config.yaml
encoder_activation: "silu"
encoder_kernel_size: 3
encoder_wave_channels: 64
encoder_expansion: 3
encoder_widths: [128, 128, 128, 128]
latent_channels: 32
decoder_norm: "instancenorm"
kl_weight: 0.001
momentum: 0.9
orthogonalizer: "newton_schulz_5"
adamw_lr_other_params: 0.0012
batch_size: 64
Rows from block 1 of the decoder, named by matrix and row number. Each number is 128 + 32 x the weight over its row's rms, rounded and kept within 0 to 255. All counts start at 0. Numbers have three digits each. After the name is the row's rms in percent of the matrix's.
# conv: width-7 conv (decoder.mid.1.conv.weight, 192x192x7), inputs 154-167, a 7 kernel for each
conv.10 101:103072127222149142162110086111132098093120088116107091154157157110079101118170177141084045106184132115074137091107139134095152136145125096086125141075122130162124078092141108107119051085129137127117125125154145158190152113151129087117153146115173091172124097207103182122112124084086141089133124
conv.11 102:156125120112090115132166157173128132146118142062122127143095107102150102136082102158099144129110120129128124141158102141153136197103132102185170096127142123088133117102141120123070084008028110127145180119147213182147121148178145141152127103097136122168089145063083065098067159161176206176149147
conv.12 105:123156112051126136085055070069121127117115119133108067112169137102122150112137158096130115158123172176188156115128142101118107131129149247150120146065086125164136185227068130159119140084099108119114120221152127188143164193181137106134138133185151166171156121143164114110116135137115131090138131
conv.13 100:141085068110157146142097129154129160148114106113141164198166159125139092092119149136080086104157130115079132155110127150187166118114154152151139063119162118116123146123132126136099138145134099182121155151161114168178183160094132067101143125125130110170124133116115138114164117167127076086096110
conv.14 105:117125069106115107077138127086184128169115141098115093113094175128150153166101160122154141174143109163069120157128110163147158102175155123131124133155162111133148108069142107104079148131158140096141161087120131077126112124145141139089131128161123141122073137074107194115121067104121130119110117
conv.15 102:135145079164180124148096122067110087109107103094107089124109140139123169130153123103106144167146110107123141153137188188159074081088063121083097125125195187092129077080106124109077153155173152150114142132112108153075094098199145113138140184091123127147146152147070145150181133164102105116126087
conv.16 095:133111149114158152136151139163149163179157105106108167173145135099188144110126124130172108100128132145131101155158154111086074107096049177073121168142141092119105143105141144178116143088177105039172163177125119135140083150121100122084119142086162115165104062110082124052079122125154209113138151
conv.17 102:175207195165136166122145143198139154137136068095131126159109172122136122138111150148165139140120143132149119151068083112142125145197160140110125120085144155193131121175151124102125087089141123173200126146127127136158134107116150116137106109150097095114161174177145163125181125140109107106124172
conv.18 105:047131109081132087106166153149171157105119154141117140143134128134145156111152158175119091094113114099124072098111128123091129089073113121147107124127156132106087107141131155160183152149103145107156173242101137139113146144133124188124147123130119112138107100173150138092140129140124148123128131
conv.19 102:107099108109117169192198118107089128120101094135154209163128139066081131107120110137128127074111130096113108075090096073074079112177139146129115122133191160180128105129112086137095115111113004091047100073003059114118081127144095082136150175175171161112152123113125128171164142160096093115111117
conv.20 107:103108102096103105127174117116158148145158118116135171154181175119122158155117154141121126109112072089059132110113173143178176128147144126130144120179157154144108117140156176168170171158138129093161181124131173114101086144146142154133155137093074091074140140106120113134135128141161156124164169
conv.21 098:098090078154141145129112139115091069093089150116203151180159209077171142167123165067103123136176113123131129129098090110137160066103116119106078150118212116136143080101110078152156149126096132178126144130136107081129114170139109112132146114148164185101110137139186126134087139063112122123120181
conv.22 094:118146129149187130124093104127094132159115074100090112170187075088123099156130130108141118100112076144076202169132180149149139122083103087101143142133114097094124092153170084111077098119148089159120165098109119099079089060133185072084112101088007039094115180132139101123164145088144098142154134
conv.23 098:172111154121190206157101085131122102142108095099034131089118136138130158083109139153092158135077116135106159094168133140146160148133111115138109109178114144031133079099109079079107050108114157162163111057121130075090148155135140101135093163104113010110127112099104127158151145159146206079118113
conv.24 106:130127141138075072069150136183161153177114185179150143152204192097154097160159129170117120139128093078126119131146166146104170115134055181204123162137132153160152047156115131131090103114142138085178173117144161155079122171129115150095114126085131071121187208168088140109143160147125144129131136
conv.25 098:147086121129140122128113118146095059140128093182116187177144117162130135079172079132128136143135222088123126159182146141133134132136107196124097091134123109153104116069176156096150154121174110146222126114158121149153181112183141149104095138153140186160137103152134108097093138097127095141084117
conv.26 103:135152064095111143108180098111179138167157144170232157122137130131157148053108128123128115094154152117196111119185154134124129128147179119130130059090117049068127144150216159135100051099143146099102139109085167131111130114133122120092141131135116102112120104166169120104089156170157151096119120
conv.27 101:128179144179188124180073106045091163152109079104101127099098153102138146081063107114181137137151148090115132182170158175132141148108155117168147118145163197164151159177179162089159146170148163148077151156099054143160126142145143193157164147116123148140122140082104106108098154127083127112127119
conv.28 096:160124123173136140106104150080151108102126040095121110135096118211167078113149151136120143132135188140104158115140124131137148185134087105099098126116110079126053002096133113136195143159115101139133126171131156121161163134102204132174242080168159110108078086158121146134155137127156167117123138
conv.29 103:126109127139156118147106122108124166087146131124127153109195131128131174124136120122105134190142183124253074131157161122104118109126164150146136074117154159122123168118161103106161137186108131103068149161132126177117122101153085177071128171127135080126117147159179148127153109152118135142142169
conv.30 102:126125146154149154116140134058115147119099145097135154107126147121095138139140115140123159114166168140127084114105168106124125075107173142126128150098093076129102169099173135140119143098153071114077196146150159112157105180187135140147141148138132163130125160150083108102099122095101172127133124
conv.31 100:131167157127100075138135095063162093121081125147165169135151118144169144121144150138180134143157126209186152144139166111144139184186199154132103123144106134126139143170094129135153078173098180145156151159149185142143128146151184147102130121114111162081086110147143057099056125107114120158135134
conv.32 102:158120119131125159114132139068103109126151071073068049098118139086121163162173192149140113143154116115129144131114149141154125157071144135115121123152161189173121150156177184183188171147139116102126096123121136127089126116149121158166119169053071133090093083112124111100091136136168170141150150
conv.33 099:125160131157182133154127139070115100135133097088088083151142113075112162176079097086158082105135197165122130155110130163173106149139188160185151101155145154127191176091133142102101079083084143133130089119130031128073069109145132115114166027186111137179122150121085173113126085130131175107160151
conv.34 096:163109109095107142121141117166154121136089062086121127189220206183167130144169142116173218188154136111095072095129112129122155162141148105117157128086117065087095102081094096090151128150098168192140205128150149051096101073053119102170129137127184149161175201147150167165206094115148117100164130
conv.35 097:125131191174112132135146141122048047075124114107086132118110156145107194156137159137106117087095146094087125160076119110127098117079054206146081054142161099183114163173148090136152131138102114129192122100142130188129166147166120121146123171148135109111142094117095147100122121093122164150122081
conv.36 099:097096093147142116183106117142158069112060061090108104128112150085129068123086136117061081135151130097128122145108050072088162111216144090140174136096156130079154109131125114102146152140156142147137135126141177214144118092154168097144149154160113089102153131092086128092140070113105133092108122
conv.37 096:121167138146139083134147098110107083091119125134091131158103139171141114098118111089120151174157160208212119091145150139162230096119107115177114101140147116121128099116089084112083144129120159117182199133120137125148150160195124158145131147174070222183126152163136106176082124135118135182132159
conv.38 104:134175209110178099102048124177129147082112108129114101116163154095145148187175167151137138158135067103177101108062105162111124134136144117142164161094171122144088141128075112063051149175131128096134112083141133103105097113130059133134144086106074123108059164166100173135187072114113090149136087
conv.39 107:132124137123054107103163181100126092095088139183202178169141113151138104115108090092126099111127147134135111163131105075090087000043116124110109126065060100124130120148188123119117094090102062065117125144128126195111177151075150145121094095120118127135140197148125136140164143164132139124122129
conv.40 099:142160147168207121135137159169167117170099120152154122098099112132159151111144114131117152079129089097091170115122143166118136141067085139098146112093128122086109092126144125120091154142129162126132157152127107138139121115106144088101158099128157137102087101129149107123173119130137063102158141
conv.41 105:144074125127145094105155122128059100076106098103097098149133157161115157055100094096206192093065130125152078115110097102109107211164141168122111058202150190150185146128098101138146094134100138151140134122108174172137142124152138126134136156059136103079120048097153073090069137151133133126095138
conv.42 101:188204161179145144181097080115134102144160107111125095109122148125154110128125117110129124097062127113112133134137096091081124173193101088103101105130131119097158167139083133172084077108140135125159057119133117135155084120095116126146113108141138150124151132134107051160121140081133114148062100
conv.43 098:075108092033115095089092128173176161104178097132153142146196189157173085128136152133133129171115131111099161180160156157147165186172093173146087133165172200226186182179130114107130175161141083093131137176170092134095091137143099127153163169197144189154104103091111126116109143123136146147139119
conv.44 093:167149130158100119149199184120095102082095191152108110155118121126123188080179164148111096151052080078087132136099123128119174133150084054104127082139114138154122108119173148123130232102087132180141158129141130181148104109134138162066096179066150162096133142175144180194097117121075130123136125
conv.45 107:157170136209133151133100140148178097095058116136134108156165157110155120135121101115147155127087111123197140127113122124110151058013019076132120123101115089105206133131132111130184190135076137076091112104104088137159118092185126072146159182183167142115106121092121133162166081165111148132140123
conv.46 098:152153140087115173132158119164119118137141102163133141167131170131172196142104142141153111093094078160095124189161175134131117199133095146154113137199194111100141144175142140145107136166103135121120153142170140151106128105126104132097087121077144073100111108110060139155154077142127124109138159
conv.47 102:126146087137196101107096176151161201188161087103083121154137161149164148202135140125122138110062097134138092090099113099104085146187123096041118097119150153156192182152135126115125183072102085091139103115124082142142121129093132080140141071167118151132163140124124147103114091124131138157124124
conv.48 099:120113095134105062170133187190161211132118144191170135103148181160167177176170204135089106122134148130090155204128107141136141170157151178125118089201121146105094117072076082054067112049050174111140119106065105075112095048129120122171158186156142155138178107124113118150158167139125116167185101
conv.49 098:202107133148114101144127110109120146095087141144154164125133167121186119187112132120098137184047159134097087100120135107105103133067071074100108142174149129191162150110160144107102129052104152150100133132108108136085099162082124106131132082096112085079135101132061123130130119100120128180140103
conv.50 097:132140126086134090141129139148129178138198121101108110070118122088084151144163110173162150134174220151118137151103111113136094126173095107134180168151151128179138160171129159122154112138151152083183149144161155137156034130139114139171161171122099115115168123090138158170136162120115124120156123
conv.51 105:182219068173178147142161070108167108170117123082110122138097132062140086163115110118100081122158173129124116085167115149144138140082175065061122109150063148069140138064102126134121077127109105078074117095122154127131165089114138108109097150153119141120179128138154112120141065078116126128114164
conv.52 105:133140109055105102118126078107102056083076062112129162135112109127133069106138173216128088073124130099170130123115092121131149000069110109125121144095065109115122097110153167117159144170136023122178104128139105096136162082123122141172173177142163114157170105105167097132124164167174109114133165
conv.53 100:112174117192130146123132151125204146146126088138133120111092088161157097120080125150183117069166079092125110126123127105120089119113145105102127113130184219140173105068212190105154179147175134171104162094112123098106172157139190142114118075150067110135088134134134156144130075150121134169089128
conv.54 103:183173166119090094058169203206088191080108093091084111130130106159120159129071139105139095133144124099154156131111119113140126063135122124156097099110127146123083150159127153135178192183177119106096187120107027101108110126144159171186106141099132116166118117125094135155176136104082152093123110
conv.55 101:187184139135113114123128159150147166126106124140198109098157113131072085110149130136096052056136123064117101072092126134126157106118178099115123196055098120107123097121157176128175090173136127168200080109109088180086082086095103171139155143093146071089188104132214145121131146125161147161106118
conv.56 101:076147046108062083145129153087132082143113063040104160185145091131099125092132161143117126159165107123147121151176123092128133147133104072108133187092080079039071104112092127156190153155175157111143147103105124115095132087137100138060102102118099117173128110178175162116150148140122167158140139
conv.57 100:108123112107129132132143118088057136091149164151153156147154152122166131116163134133085143060096024064157115090097139151106071126093103094147156104093140113140073167151158125115093102076097124145067173146096158144106110094107153166098090167219181165140176176133102083135137082137125121149147125
conv.58 106:082124156087063124182135117118151142177132125120162071088131092156152086077085058109127070090129108104134171175121165152133102113103133111058059105178136165179157129163177136067090126119081088104173083067099089157162167106084143138113102123108126103101088143081115111112155168176145131124123067
conv.59 104:081100103169099144136054074025087056090096083117159181169182168115159153194157122087153095093055079096120125104186154144149116087110165177131089103139157141165177075119113178144122128152149134187126157119132111133129154163111106116157102103120133135155093131146120110091077104146110190092116135
conv.60 095:167163113171123149069148144072164113138127101123128150167131178121146135129083119183146127143106190153111060111166121131166116082146184150167076138125127163190139130091075087087031121117140126106119148145123147077141149154133106113103220117150081127123152144153132122149147140127156127075122154
conv.61 094:142153139116081137098110095155159070108106096121131088126125113074136137116157145072135149191163108119150202168219174118129153086176137163110149134101146131201149130142119164177163175172152139138167152116085092128118085146061091109107121210178165161172095111110100075062143115127118082114151114
conv.62 110:090166144139191167144113178149158123108111133108151115087116114187119095054114096079164151101099167180152172159126124116125144054038070115085108183152114139118082095107152167135115112100185143100099011057119131150154110105119147157129171139058079134098153107116096143160119160132115119104113155
conv.63 097:183154112121098098107128110104087173147104125122173157165194180133166135219121160177115109102166125183178154132140088142084077134139139168204132171131145123123127170178109141105179115111111126117091105079119129161121167085115169109111178059163037108136104238107115132119098098148115156155146138
conv.64 100:159092128175196111168121124122111115093133153123161161117180150190175121095098171108111094107155121139181141122120124134070087100154075094115117178120103078155120131095143104173169177124118126135179163078144107108131101155132132134154099098177097138149139166077125125060144095114159111149126099
conv.65 100:104124094098104127149069111177132175167182177145117074100066058098118072107088097129102111126222123088179154203150121123153079082118119136139127099105120083124157081091183098086087103089150105175117078032113122071110086135140125073131140143082101084092128150128064104132145132158131158142107155
conv.66 106:132150148192147125153131093092127154093075146095147162120093138079126106096118121119134113118188146137107112122141101126108084105111111102202091138101076089135161085117107159169147120087077179076121127095083125133117122120106109155176158149110110140168129164144139106123112179139152106064102132
conv.67 096:102043105085170155133098144125115145140147211172183139100136166097078079173189153210119110142178195125124139122130137121107089156136088165143109126094059115069063106102124134137147165187205180147119152113120115164189168151178109113153126109133097127118078120152176169165148084141096080154149153
conv.68 101:097107177145076103112121113161167137155105064111105141160184141120123115137120136099133097147174126123196165140126139135180192139131152170135119148095145144181109117155133134095154171149042072099128087142104127143078137149100146166105166135133134142121101145148169196113133103115091087172108118
conv.69 103:155123093137112158096087085139185120163174100116147135093116093069115066102128138108126165195194168204131094089133095121115129096116160219086099135099122158114105131181125119155113137085076143066137196127117172179099128136099156125150124158147139195143111106145130144160176089089085118153156127
conv.70 099:155157143118166125121119124091128104129125080107073094078126110160136171109186140153081073082177150149058148140096111102114140199173152145096095112165120138154078126050108070128114136157124190134148170165176170077136114051096120083172147136171164098100111127115160128165178124117157124109160129
conv.71 095:168105148170139131120159130088093144111119137143088091021052095168054082172154123090151160166130166156138138104125127166150145114132137089141142095078091107151109135142115081095104068120130110170076072129129147173138113154141094108109177139138126100195130161144134130133199183117187120087090117
conv.72 103:146126133132139136180107167106107152126122119114076121055079118141129120114143170172168160207151160159125106142125173148143133090084150158145174178118178146114107070115075081098100096116075162160156171090121153156170129180156145087113186124143177121118089135091116157095069070104110150131144152
conv.73 098:117138104136093149166150182184164160132051212140102191150132144138141092107102110111110084093101137075108146074086091172138122111110118093096118154079154125121081118152071092048076158147176093119150105121176148074136071076122152120118143157151100121150129104092054131118167102098103173132136178
conv.74 097:104104097099165148149082082125124143109112144110125105148094134143132123135115136128124094137116115114137104100130090089119109168195155131106146145129123094120080062109143164169126106128077118081118100141131129091106083056051111163130159084132130117080129136151128123077086134124134126092143094
conv.75 103:173167136209145168157152168153186168176093143129115125165110110154121162155128130109115157150143146136133087060123108159195151082071138111119156167112074125073150116097142172155194104116127114103062129121126140132131085063094138127121158157170134118096073157155189126123156143169158170157100136
conv.76 101:166179108059149175170122089131180161208133150131140143088060081065162113121069098066161182175146043065137086132108165127097099123133067150133108186121128150134091109103084114108089128103101113126117119071067054127124167180089152139051128143123107090111143155146070121122137102143172067094100094
conv.77 100:173153143173156188108154134112139146124117157123085124163130101142105028104121123094116085063096150111072139122107093130121115145118217182139190177136136101081116173121128111123116191108136164157088141118156165143143138131075135155134180163143147166174111096157164205176148105116075133101107128
conv.78 100:090095095120101102097083082105121147131108129097068135068065070141160140122124099224085101114108066168121131147166134150100132118129117070210143108094112114122199228160137189189123092137134104078083145073094119081122087157165064116125152117166127142123091130157111093090152120151145142151086137
conv.79 093:126166111128061109100132142121139100147134145131130105104129043157164120168128145140140098145129063087082117075168146203111165080150109137126155132127110055085120118141088164139121066088158066067113088110079109126062101082107105063180115058183043142184130142148152132109140138093176154139182157
conv.80 107:090167125101113167117184194137140139175144177142128143150143146147095116167135109073139121101122167176170151116134105078081157133114207094096113123114112100084119138180079096130133125112093146238049062142080094053118145102118116143104158123145116144134086129113141145164169098088117128111136131
conv.81 100:138124096098141132097118126116170154165158116145153117169131139135153117124096074126080076086113083143166144138107095087072099108130165084033081093128089135093109136172160181125105099119121110158148115086127151148135151077101112160091102098112118098135176167152138094139147152123120127121135116
conv.82 093:145161197120152113154109168127086131107158158122162095061164126060090159131074133195155123136154140101133170171132149152104127105090146136159069103134105106114126047097076122138186123122174151122117152098152220164101095158099131132134075083137026168173079087057167069126107149155104115102118131
conv.83 100:101092090102136117143154203131084123093125124107113089184094161102105124143148182086167065076072069113138091104122108113114116161127125153159132124219143135130143113034140115122107088151112151126137162134164124165134115115120115139095125143161094161149164151130114173165150146128109088094162122
conv.84 099:152184147149131106128129094135128089157161075118105115172122119175173107186109118119081091126101139190113158082074109108084105217172160132139082038180163139149148094146078153132152124174092166108141132143116107164146144123126123092059131102121120171189111106130106112113120137096111086097144141
conv.85 098:140183138176197211245113153158144116127128180103116123120156141112132163141109116165183226123109162144151134129090092134116145147119153124147183137116152121172128114190118135133070157067088109097127102130172044090107090149131135172162129109113170139113160137155138151113110109103066120061092126
conv.86 097:140135112167144151112094135068125106106082124144128152125091122122135083159108117094165105112088096116159104148125082109066110125163152149205180122142116121110166143114193145180098092133040105139186148161146125086132146205145120164126061062126171060136137125150088172086127083148082157065161121
conv.87 102:154138136119180212200133148142085147119109123093075085139114132140152083155128101152067097107122150114112100176160152144142180081095116148167116111142110076172119159131091141159129115122120075061105080158121162085149158172137115137086130057141082060145118168077173130158161180111162087136150162
conv.88 108:175130165182145100089104131138128059087054164196159121114139150135111085094086038136141121093092145193140089108098110127081131124165118160156106171133116100119101104103194158164116121132133110086123108126176150093114082099048080132118129132190159187098142115113078058152137139111126103167103081
conv.89 097:171176106171140173241113152149078097157118136076116099120095124078186079097130148111107143137151125172135145160133123138100105083106103136168154196094130126101131096165099088078072160123115065069129099128157136088098109081120114133120195169135202140139144107156118079179074138159108147125106125
conv.90 097:119104132123040076064114141086142086127062072137114106124170121129137151131146140124135123179149094104119142150141140165138145097141132127131139103183126132115112061157178157122212140184178098181133135143176145115131126090158143103137178117130161172188115156141118162106165127087141174126174126
conv.91 096:207163176161092108172062062123069049053128178173160131127161167162123140088136122133094129193177104150110126168128069121173172067109121112186159112128107150124132135092120113099000074187130083133119148072093130087096129120183152165133107117098143097131150107128077067069150138162151086120166164
conv.92 102:130149128075137143136135174192182150109133063117105153105089150165120100071095130133114165153161127135094154108124138099095099142122210212134165198172187191204150207105157138144095109146138105152123124126125143087139165170122107136172165177140164164143089096146209134130146137147181176143119126
conv.93 100:173128157169159117074114163136135160158083073081096099159152120092169150071159126131158101096190104157162148139120092123089086110117133098088150128167099085148153159114158094063152117140145139068144087114151145074153154102118184135098060185032097088100108119156133065115141141180200153108119105
conv.94 103:102176117053152111131112086142139083125141152129129112119100104125142132133137127127164168134136142157137105150122108102131145160129055140162109087132110153156236186088138158103069109133101124051194177092089115129132143122077064156157141188104131129126138121138125080191160047125140103112099107
conv.95 098:088112080149120175160113130125126127132150054128156121142137176129115168215131166213146116146112160165127174155154163169138097092115134095170201136104068107051129138117139133142083186096081043135098118078089200089102055134124136147080127074124060106106107146178115088121064160130146210160135168
conv.96 096:142157147132139127121141107108119133112138154136120094081124147106114097089151116101096128122103121174110175132129151138143166095160126120118094106145117116164163133097161141135151128203127177129117153129118099133141127103144148136114083139130164057168111126083080159087175177152107159106097120
conv.97 096:061102100163169105115119100165164117121119092111138135114180191182096177152202158145107126203169137199110135100127113098120151111173126097134140207123093107090075035084146108123120184124177117107141053078109207179154178149129104131122124121104124124163102122118121156156157157145128167129137171
conv.98 100:135087083136098126116194110153156054069133219112144154192170183115102124085113102097171131123100086107030116089054080088119128134106067115149126099074079084108122101118103093131144168161141185167152104095121175142151133129126070119136091148104126091143098068088114120176107144112145125131097113
conv.99 098:124112136169169142106151173156192146136144090126089049077101142140098035123115119133110107156141108201127133117154134168136160102058087139090157170098091099100116179081159138091063107119131122109127117124153140130132156127113146153096135159114144133207032084108124139123138116130077112149150167
conv.100 096:132112095037036143155120125086133100111088181152134146185147190110114149184155186103127171131125071111088155121088058127115088114044115105097162121077116044117038099140129110128094116110129140115028095120134114084124119162097122117113109069087066178123167205093168134144148113098048096101140136
conv.101 104:151209152121048103111113091056117072155074152181136132142102117132148116157113158164039076098131143130087106118176151121190189168170175162124153164105083077075100027174131122147144131137113114168177132114115124111123130145164174163097118114061112090104112095100070099124126086122108204171186169
conv.102 099:128126102104118129115110120092105086110140148157146198139203218158137130114092128126164153128124133085109160107134089093112124117141147133159163157084107100056135133104074123112197163185242091079110112061121136129146144150124160144112078104126099125144082124094121155138132147121128142087106152
conv.103 100:110159173090129150146149134153098037103156155193191098096141095129132101123140128076118114105078123146091143178205147129140110115099106129138126049144148129107105123096114196133109139131112086049122079112099123157148130224156077123108128134084133109151168085163058152117159155098121115120096078
conv.104 096:154160050088111074074101113103135096135157119129066126095099140129147111103159173109089136140144161109149130108128128119078112129137127122136153157156155154114143145129074133116112117122125130153187133162127130132116175133193140134099154111166155125090167147136140131118125169187161109128089082
conv.105 102:139153139201151139113117132107172102175129149126125100168098127161164122148125155126180136115089072077093118143162129139116115173158187103176211181081086136100111064053074093107185128130145144117064127158167126133121145133152162137120115097113123124098120130102150170153175150170128135129144149
conv.106 095:099128168152094141147150176084131101092131161115134088135140123129134179127167092119132147122091070093074118120152121079167179167106112093191118123142141077094125118139177152116080141096079164124131089129128128110075128163114147131108085116166082140130149176117121105140186129086167118174171131
conv.107 098:090107138173186095156137064104164164159163156118152154091108116075139203146133100152058033083082130097118109107142135150125129033064117146119112098129092122114138158132217201172146078180143075079121075097120126080130117101096097138160170105126211149123161145133135111157120094090084099147107147
conv.108 099:107120133117088125092098137155141171154081121162120088158085101200133091172045138122123157156143185161130128154103092137117094152159118080076091075106117120181191110133126186157130148110141103119144156098116179110158145152063141136142118136149136134079089129187084122113103135158147151099112119
conv.109 101:178093154138099145096109189152129092131165114145092127098130109142102154136146136138144117058133123107119130123119113161122061149125180133170143093131132156063111113104110125107113143174136130090095160169147151120153156071193105097116127127182101128113100144071184085173155119165117113165109082
conv.110 098:088101120088081164162117105062087123126119168164169134159126135167129153121166144134146072146105124122082099124114119133135159127091107158125142174199133170161150146200133123145123083167123100069137099086135131180125101132126113088142136147076085162136116141149190109131110161116132110133141136
conv.111 100:104092100181142150151090113080153105088140098075092075052085082137058079091137164150098088125076126151098164107135178189125121193183217225195159132165120175186154095113118111159141125111116099116153145162132164116084133154121114161164166154146122151173134089119138109125153170126158148107149158
conv.112 096:097130136161160152161148119078098128119132154136164124079116166134152130162141147081155136139107085107160113116131090136105102152106129098131166104113111079068136103151119124120161089158163133098152144126090086094126073118102077059115106085103115185151101169146174138162114152125132151158144082
conv.113 102:144169207090129139177117088110121114090139102082116119108212110097153136148157145153164074108146103091088162098170216200200176138155120140141133086070134145125089190175152151199116109159190136125094179106155118110110115141144149147037081102083085149106157134117142143142131065101177173165194120
conv.114 099:122126179148184149164129171177098123107109105123153117126163123124135164152114122126162159129146100115165027096117172152116141130142124252134122194157139134136121120156117128107096111183097142092159110136130085099075116132093070071123100107169143173190169136135110123092111156109141129120110117
conv.115 095:115122130157083115123133134193151152110118098128126133172140188093060183206132129138157125185134077166104104142155094102117072102136112137101121123095122127170182157127160185158087065132128138076078101095129092107177150147107102100107150163095109100141151105189166178146118161100135186105122176
conv.116 104:137089178133137153111143105148151123139153190159111136083104095145125122103118150126071099079102088126146132124139157139109130122130123139147123093113139106172116152116204175138166148124110123080109102088082071199144120131143099162105118127099087123150172127119104136101143194124094093120117127
conv.117 098:093120093113168164097134094045098114095161130139149135119108109089155125143097104157156127115050126093047141088148146115120106127161127074086187134135088099139107162151113109085120171156117120070056098098186199151146098184146191087130117063150132143145155141117096149074141105055132155061166077
conv.118 097:156137137110162111141145131098079104110134092110050051114092126101115164148126094137125116114128099082117136122135131117129167090123108095092149226143148123119081094058137118158154122120029092106069104140109091112120119107144208185073083111116066091060078083107123113077127066078121070155118096
conv.119 102:140153140044089133162180137106115147161127134087101143163192198144145139085111085137067110108150199173117094130112123177169121168097143080103068078159124164134111154176095098080110119120156102067055096116167211100088128124159188126106151160100108117141148137113113147175137124087119108125099121
conv.120 106:123139124131146156130034029093111146136117188122161133099114091096121148101121098131102106132095107143126092155154185127097110188129081188146123114163138097141115108140141117148123138131131145139155184180161166106141122134169147142144162131129106150124142116153078090053095127159166159175131137
conv.121 099:078120161094162142149188124130142125145140109132146111113147101124108095109117131124156095154119136170176131184094169139162136089125080117113163169112118140146117144155143147114103128067075182166102140115080117189142093147087149125132117094131131134109097098091034130145158127120139110153178168
conv.122 097:133129088093045093122139110116098153134131091100107126177127122105042105154080094131212153084094157158037140168180188151126198124124131135123099126188085119109103097136122123178079186097103103160164172170121106105139138127077100095071079121162090116195091174143155129123105148114198129139135147
conv.123 099:082094142176118128166142123080133087136131200175153161151081123101118107177149151130037063104036112142098117148119180164131159190168136122133156121100123097098097067095160136122120193167144103123056078131130136129141132112062100106189141129139142134125120157156128119110114168129079164178124150
conv.124 094:135108110146125180139186106171107128092116131195138138208128191115118135147130128111107112114151173155172199183147111149123083132147100132152168181101171121183153139119120085079154096114166147095133159123153163152127123113110127129093069125157169154136116124107071146110111165104108150123092145
conv.125 103:132139160175206163126158143137120075097124142081090113166148141151109189096139142158150137129100115088114143146129110124134079141124093134150166120100113138075155141122131162169097094114165155105101113147097212153087139127115106098102116142128135126116100115148158079152114087126107082137099163
conv.126 099:061093087067087180132110100053137115160120127108134124123118107153142170141168160172135139166143100112134095125119172119082124093107113061119146139115154199136138109133161139135178176129080093108079157137118178104134123149168113125127083048098137144048114102080108089117098125130100140196130121
conv.127 098:128152143141118164165119110115125125175148163139132069141146124097195143175200129106050137138107129114169088140138135111111096153144153167121188142126132137135126138162166101086047070124122182149114126156167159128134149161179194210116184152176064093124097145191177159112146099158104093104114106
conv.128 099:083106103055075104138085142119099079100152146087139114145075115153161128165070124154166151113149111102095136195175128142129155076106141101130155086127143069100122131101126121105107137143169069078063102156096126115076119137144167115203145139161116102129140117077105098119125132170131143173135143
conv.129 096:120079125177166159152096135199150174140128148131131111132136139083108072129121110185128144117096112140134170114131145169126126130136121063118156142091118128127151107100142155129161122100084125150033072069099102141166169125116127105106129133187144145108126163133206194223174116133135120139092075
conv.130 104:145165108135128097157117115104111137101132108073131123118145117174138128151140099127090144097136142144152128123181162097132115091086092255080085063075116068144156164099144121140127124064121092103175137135142076093075146175089135137100155138141115141172123134173117123115080156116147116144084128
conv.131 104:167190141141139141154143171109126142122111201164158213129126134101137126138125095119121181149171069146125136168189175148150111154145153190216047062187154138130134166129104121121131163142202091154112112062113122094160158150123167150115114166114113115132128082127109117136149104149123177173140144
conv.132 103:109095164146088114155134077089058113123128128137146166112137122148079109145121151136174091097176154136188113138165143157156173160103118111087085132222149183158198199140155112134140155110066178153114158155122130100137153142105105119164138177158109108128084128119129129194157189158130113179150124
conv.133 098:141127138141125121176077113142126129134208110109126141105140188097120114096124156084115151057111164075133101148140147074136116151134103130123076122128104143112107099135139156106118062117193112140164131112098094129132144147137118132111112184143100139129158119105130141158138113104089096089125125
conv.134 099:149108101104094071142163124116105109089106196158151176191188094155150128134136086061158153202105148157094149145137114103129110127158126147169174174137172166146137040078128148119110139121138131133172057071095088131112124139144119150169122163142141126138101106136158161149166146154186147116103103
conv.135 102:149115078104052064139138137172124096106140107084148121111163101105138096106147138129103160115176100027150144159144127110067104092122097103099136089114108097085084045066111085084146110181119015046150134166121093132142071143139146151129100177137131141126158109112098064148114127147139136143106127
conv.136 100:189137113079104122100122120092139174130114191100114108123099124085126122093105125139093129165175152099183101113117138088055084177119140154111173170144183135191177165194089100120140134158150177144165119171163180148161179127146083148161143131084066067127117098120156138114137148114137159085099111
conv.137 103:153123081081133114085107080068136178137152149097158123127141149114112081107059136139149157094111103061127198124147110053133117113117104151140125103083101109153157195129081106143119159133084073152138172150078056107132115184102107141150162088132105090126075062103117134130146128112134104105129125
conv.138 098:085095145193122119133115123114111122116083153122116154167118107153045072115151138184156126116069086073119167107140146147122138075078106101151151140151094128075142101134118112138138123146106145169108128154180173116126100084108036117170196123119143189192109123103180156119092109078047072143081179
conv.139 103:129141101075131174106084033102129181132139117105095123102110138101122148117099118111126179200159143092111178153181124137096117111106137107085118087115134115155185204110098125144103092113110083122114192178146164071118119144105175158035072058114131119126143100153128153121133104113143123164148104
conv.140 101:138107109124141081128111152096093062105124185090060096113188166131066160135086105143121081062122134116138160126153174146130166119158191164188130109095111118111101069052120120092135094125122167151142189193149172122095126150104133144118144142192128126108100127071106140176183109107104131112118134
conv.141 095:143127157183109139169132139204164162183157082153125177172167143140171169175142165159122178101153086131130099118180103162139108113117097162150086103124086110138116152124102142114102087098092134163132133133113092162167149121129111118134110083128090188145112129145138086154107137131118112173106118
conv.142 101:134164118083150099076094080197168114113136103114125143155138166171189137129120169206158151190142165181117188189148184155140181145141156159123181176128093107128147141118143141143114160169144091128158083087151134057093112137133160085099175188165071161150165114117159083141123125177180177168140161
conv.143 095:148142121119098097163092136122158102149125143158122147119111115114076141146099163143120122091134127168120107124124140170140124117103073125117088134121124147123095141154184145146122169079127139119116128089124092073097119054101183134125052074166038167096165083139075144104079119130144181135157165